Weights of a small masked spectrogram model.
Model: 8.55M parameters, encoder arch vit, encoder patch size [8, 8], encoder layers 12, encoder width 160, decoder width 192, decoder layers 6.
Training: muon at rate 0.0068, 11400 steps, batches of 128.
Rows from block 2 of the encoder of a small masked spectrogram model, named by matrix and row number. Rows with one number belong to one neuron. Each number is 128 + 24 x the weight over its row's rms, rounded and kept within 0 to 255. All counts start at 0. Numbers have three digits each.
After each neuron's rows are labels from the 100 clips, of 14976, where the neuron reaches its highest value: "strongest on" is what is common among them; "band" is the frequency band that holds the peak. Only what is clearly more common there than usual is listed. The data: synthetic speech, music and everyday sounds put through simulated rooms and audio effects. In brackets: how many of the 100.
# fc1: MLP up (encoder.blocks.2.mlp.fc1.weight, 960x160), inputs 0-159
# fc2: MLP down (encoder.blocks.2.mlp.fc2.weight, 160x960, transposed), outputs 0-159

fc1.711:120124073132072116138139146114166146138117150118130147123142102156131140114144134125120178118129103102175109147178150075145132096130133094124173126185151169116093108181146133127110111124102104136139114110122152110154114128140150110153128154154150199142140070151079129106098109119079118122092122127131147133153122109136131125155153131149144156167104164111144121147130123101093080123084111121123098132121136128169090135100097156134122119150131135131158145110106171106129124128127132
fc2.711:173091151137122099142140141102115145108114166147128128158151158124188158129163089156120128148125132149098124066144118132127143151141152167107115115149141158174101101144121150099092115134145118143113092133151134154122142140143145116109127071140106121163113137129163154151129130162131179117164097115143109115122118091148141071071130120128115137130155137126135099108123095142133134137146096128147178159113117147110127103171119134129117141131112076108097164086157065127112148144137108
strongest on: dropouts (51); dry (45)
band: 250 to 500 Hz (34); 0 to 250 Hz (31)

fc1.57:148111148140112106125143143114160095156124134100162106152112140126129138121079137099120173118107137145118094136121151107093128128145069111098145155121133131107126135132077115105156145156107161134157073103117135157107120146158109125117103152166149116142150137135144118091112145156068119145138131134128152125121160111146076175133119174104112149136148103128133086129127149106176100128155094139126168124065103149136146141158115160102121163148142118091119148124098160117132125122197109
fc2.57:145119145128135119136133110111109142117134144116141093078125163107123150165134097120110107158095074161125149104156108132144129063093160152162122102173100123096123133160145124173193092109075113129122113146093183112197082120108129145140130172129122121164110135138111115149134154106116133093138127121152106098135090148152096168123106139114146079093139164133120132154138136140094140114139109069119115125155119152107131134125160123158128143110122118143138119134111151132134124138125144
strongest on: dry (56); band (53); dropouts (39)
band: 4000 to 8000 Hz (89)

fc1.197:133177109141140164121115140137128166140145154135119134115104108137134105161151113095099156161118125187117120114127123153116140126106139132180130088116094148147127160137118090092117094118084126161117169132116122079127171088137134141160117106130090134137086138159119103112129129139121126119138139160103099137135113160170138156204130116128094148158113129094097109100128125136121133127156147157123109096135158137143045146112109140141126120115128109096124146100080153162159123164120096
fc2.197:150086156151153108124159133095086100088125129152118135115126153108146107125098104100138105132199130120150100122145150095123152138077111159124115140103100120177107135112158128163152099136144186121151137126133130159143120123121113113126148116082129139149134171187165140129136127147136137116120142097118179119111159074111133136116141100122134107109138134154076138170112127147153121089090117106127138179091109114118152143121095167145083110184130111121126112133154111103112145124130138
strongest on: dropouts (32)
band: 250 to 500 Hz (39)

fc1.363:118075146106155144127122161152103108125116100138150137157160145150155141124128113151155100149111130129135131130166149082158159153102118148175093135106180110084120118104129118143082114149119142130156111150100144123150124166142078133119168109146134117147113063117107123142090147157092166137125111093147138119126113171150145086113117141104059130152156165115108138116121113161122119094102124120164130091112170166118105098138118136120107147144118155137118125137168100127143125121174146
fc2.363:158125133096125086141124153083151161147158121172124110101130102154157120153174161069113148084148106154124137116100141139123138090120167112120157142118081133127153125146124156155139101149071130179134102113166141126105131132092138080132123095081147118140112138161140114154088112109157108139153099130138187149140110110143139123108159136128165136095105117108151109118132098108142109133156119108139113119132097088151117112109139099107143162112123133152182114122153165154115128119119089
strongest on: band (51)
band: 1000 to 2000 Hz (43)

fc1.673:138118126120131131100168135128120103110163131054134089111074142158119141132125155140120149141159135113100131138127088134108091141137089114125075144119132117095083153159096102147173126126114142113117106158123180135136138133113171106126123155105117137099139127125091133153134172135114110155106118150158114126164107059146133121159136120138108121154114132109078175172141129128157120161114129130122161106116128148136086151143152125123086109157121092119125174090122136118125175145142176
fc2.673:145135090141141145131131144165142149144103137155122154136125148125115117122090119136113117149112083136114117123145208100125181127141102130103109140076144163097172116117108132151099125141087080152153131054133143139101137135127130134085148146140140102148135128138135162111120074153083106131117139133071124130112136158142135112114110185131147112131140142156124115085105121156143188107141091133144141122152182127080115117131143140115116116115124131117142139127110140172106144079126129
strongest on: dropouts (31)
band: 4000 to 8000 Hz (100)

fc1.495:119147097124107136168153073147139130109103142173105140084093122151141115162123162145120129095104155134158107138137131134121107158165149170102137166106176126138142125099114116115096131166125135128157113096132124085132135098134139147111128101141103102110137119110162102142161099161156066146170143134112130147114159149174123152141111114130131142166112110119151157070100153149073148094142140108096093124138119120173110117131086165097098140132122108169104139097141121135147119120131120
fc2.495:083104142169125148136125124103084105133116097079114105108122101112129098129167152108128132141129131106087108126131142167116109102091128111150116113127113129152131133139171108156143090123151135144124179126165112098167106138160087114152145086131178102122139137138134092156190116144145148155157097130142113136130157116110158111133127097156126142129143171161132130129157089131127141133101152124187137136131179089070156107133138113174140115096121134110138092115142105119108146159093155
strongest on: dropouts (32)
band: 0 to 250 Hz (55)

fc1.424:144127135116103108076132104157108152156134107094157174173131126126133119168145145173094140148099101135121124125123092090109139141108119150157118111153150100095093108128092094136149098125150131129148093136144140109140107089086126141089129129164169146130139156093163102131153149085108155105138090148091115142100117147157122194130143097157146120155101120135184163101127112108150119136108182136130129146104119120130126146130125106150163161140179140131119143123138123132081157106115145
fc2.424:174103157151152129110152135096143140097176128124133124161098089153107143146122125102143121094138118116136123128171176113132161135133141177152158154108136115140122112090120161123138117157091140163164130128122131097132146170141178099108143109114131115114140113159148113063159128165137101171101165168147122107102123097107127122147120175102104147124138134143087098147089125143086101128104109096113108121132160129097114111113145164101136128147100086100129122135132101093151089127089128
strongest on: dropouts (60); dry (42)
band: 250 to 500 Hz (32)

fc1.246:123144098103144089151118133140130100129116100099093094125130112128114140081100175118143152147114096111163103155141158132105145127121159083127130145125149113129112151129098152154120080108166161150140133132102146135119127106121150144174142104111102098136121117155131115142152107139135149134158096156091120117181123170114094135097128123115152117080178115109155110106139173114079130147176164127136107148114085171113113140124105121106109115128113096164165185164134140111138117165095109
fc2.246:140119150160110177124142153128121145116127183090119135126106087126097137145108125125150146130119096099148108143132073176155140115119167152141160102125143125129116163130129134116114131126147173184136167102113106102163119147128132111128065128107137128173137109139134112053109146146126096123101149124130141131102131115079103117123164130157121132104097137118111151153138120113100155119138126110101105114081121131117150183132119102105144126132177154102117143147123140179087167124096084
strongest on: band (57)
band: 250 to 500 Hz (88)

fc1.737:138161135183120161118120183133133137139134127195121126115160152154094103133132127101125158127103142117116129120158138125120079080140142155125140090132141100112115144117133135110120117168130115098085113109127107116102123124155090138124098170111063059142142150154139144104125150122099062167166162111079125145097116118138141180129164139094103137119114106123151142119126131134102131132113101113093135103097133141154137126145165145108130139167149116130177127130109115165120155120135145
fc2.737:165081178107165114093152123109105141113155070129138143139076122121137129121099099138131132154141120122123132102079152125132136149097152147141139139099076139142187116140099116138125136154113078138119088176155166101109154122143135178109139119156106133124141111131128139111149109146133146121149171127126141111151075143143121125094128144163194116098097142142100141150149086143120155140161152146126112159120118103147110116056104103115142113110139134115162092122144126123123130158139139
strongest on: band (68)
band: 1000 to 2000 Hz (31)

fc1.25:155106110130095109160138132142127141129095090113125108099101122142157144123154151083163127146116121143100127147145124124067155117101120098116107154121147116127063107111101174140086107158162159140164183127112107145113164181151133139125119163113167145113139152119126128123141152154133121079128151144128152121173125121106066148128151157165083130110190142127110141126101113119133114120138101150117137161113148092117111142136112150108086153135120128136083127115132118106110118122085089
fc2.25:172136108127143112122145104137130145160113108109118157100144115168096171141122136167090122132117128109124127128102120137162141139143110129115103153099174140117077111134133127112227086113124124095109100103134153106111136130131153092095146113140125101137074108142089136115102147139156076123119148151122151157135113105134141122158100145132162169149083122100137130113133183151135132147094095096144116133152107105136145113133120100148146129128139134159136171089178167127130149116085123
strongest on: band (60)
band: 4000 to 8000 Hz (56)

fc1.66:116136092125135091105122121152132113146090159122121121156149138129138134134128150134158115152088131111089105156098126146117098122126097127123095148076141125144121122139102162197078149153122112109128090171093151150111116177185139143144118149147113127137155103119120147160120170105161115118121126154134118130088154145117140140109113115046103107131145142136110143125087122146130101082144103145104160151127191155135162145116109110163106151146165111125166096132119117136145117091130106
fc2.66:156132125123135132151151075080155163148140119104112138082095126148137111167141116166081159146160111108104108149136163132142127116154128078145157139101159150140107068107141159119166136128138138145127115116152084080139180092124135111141141116113158112128111115077130151118126134135150107125158133095089148142147103096133135123112151147169115129140116161138091154070168137135103137111100130106172104128168106107162110111134126129132112131101121142130094166114130164154118149118094099
strongest on: band (72)
band: 2000 to 4000 Hz (76)

fc1.426:143200098098089139109143145102107116158145105120151110112137113118144094137146082121106176133115139156119144108126107122096124136167121146151162103149151135121113139125121168157105104090128124134145124160112148099103137144169146139076091119155093153146152148174070086134125138137145154124108108104111096148118144138119110159141145156134160141103158106145122154079146136132105094138134171121103134120113100176108135127127117155112141139111196133157087123165160101143110127123110113
fc2.426:109112124158174118167126134110138159072144127128131110123135127109109137066145111097137164126131127104139096115154130134080153139192156168109111115092083121133101141153155151129108121129150165156086169144101083152118088079130104133094123121132115119138110135071169184137126148162138092161133149125139119107114109139141102107131092088145098157102130121157104100134143118115150137097177119134135147171114107140126128120101125138083160140100154147126136124133119152124126141131141143
strongest on: band (63)
band: 0 to 250 Hz (86)

fc1.493:139088152140118092121135124182109127119079129093156165119114113127128142123146115127129131152132158112126158144167060117127136096121124137150138118174094123124154088081101123121094143115158080114121127114113158131083157103118105082097103166137162153160102121105116127187107112082140135137147109139104102126133143091146136082114154127150116116166116109122115166113126094132168130197115147123157127131131108139096132151115135156141107124105116118149151124108153125179136156132157142
fc2.493:129106102170141178163136166155204129098147138111135112108134123127099126112167155107123135117121098105137135129139135096113119162138128170154109092088149156151142145115133116144154196151107119141168147171120140105146136134129140126147145152166115138165151147133097088108143140137116131122113122132120112092104107145099088166100079111099074133111137116116105121128133067162119150093140116154090121130145110116119128126137142146128133150143146130125114116113149086119111170113118058
strongest on: dry (65); everyday sound (65)
band: 1000 to 2000 Hz (50)

fc1.658:091127118153125073131143120124137148172123128113137096136121162082127141138149124125142133120122166120189131134142122147115145125109138133167142144120106080151169120115155103128170160126140088145149129146124142128125141111154112125109180131085147171141094096134113119117112161178126124066123111127124148145127139119093132119140138154094125128139078102120120160133115108133134125136127194180097090118078145113110098093190111106140120083141118130159111145101085127150142117103106149
fc2.658:165083119119111149119096140152134123108147105133088176053094123093122119135079129141125108135158151135155162123136144125167107123138113114097158110145134113101124127092110094116106149176165128120119141139146109126129168138088113174161083144135130162115128101118157164114152148137139140121127120126098129187140117112087087140076136126135162109173138136089098148134148104112124181150128098145155143088179104134114108133139132145123143097156132121132091153161135135107128117140122138
strongest on: dry (52)
band: 0 to 250 Hz (48)

fc1.242:122143100136147153116131119144124130116135120114096097111097144100157140124166139146135118150123116155107166141149102122153103070118132092102078148095114090133138088129115134122100119111159085125100119121124142103148173119161144073149094169109119118144162158146127147122101181119169148114091125130159123133119098174120152115133131115174180153109143134152126108109119106132108121133155135102131108112132165123137071099104121105144119089133163165108127159116139144130085200130123111
fc2.242:132100134144128120147121128123136117158115134119105075171162071104129143145101148122128119110113125131171111142156091141130082123123158148142098086148139121142106100121119125130147121166073102108121078126097142112109140114090127151115153102109143109107112107096138176120151158131089154070145147112095160147152135080105113111117146189081121117113149121131130146137137149105146102123112141118117126109123121160173140160095121150110110145153106083148167175137166101147155155135120143
strongest on: dry (68); distortion (53); everyday sound (51)
band: 4000 to 8000 Hz (51)

fc1.648:099172136148122138127092151101140135145083123160145139133162147198144108107120141122128157091113115115112149130094153142123125156115111109139133121135162123125123117189116141140134150124092126131161137111152143080133106121130150087133089155128161098147144148160124093147157129135123074071112105110087108118097113098151153104147142113135111145117118126116108123191162117115136090154146160111129122080111129101139089149144158125113121200143133108104155141085113111140088122152131113
fc2.648:170080119133138093142127102119101121082095145127130105135117150105180144131158172143159120103141147165135110162141167128115161135156153117094096109146140115146086119140116123103151104105152106069133089132158115155177165115150137107134141084122125141135149157129146186117080143102145134106120081110158116122135145159094144088105134110150133088122155124147116103125106106104129127115087125089132151132158162154125142128179098147125128095129126116134105136166119155104122141084126131
strongest on: dry (53); dropouts (49)
band: 250 to 500 Hz (61)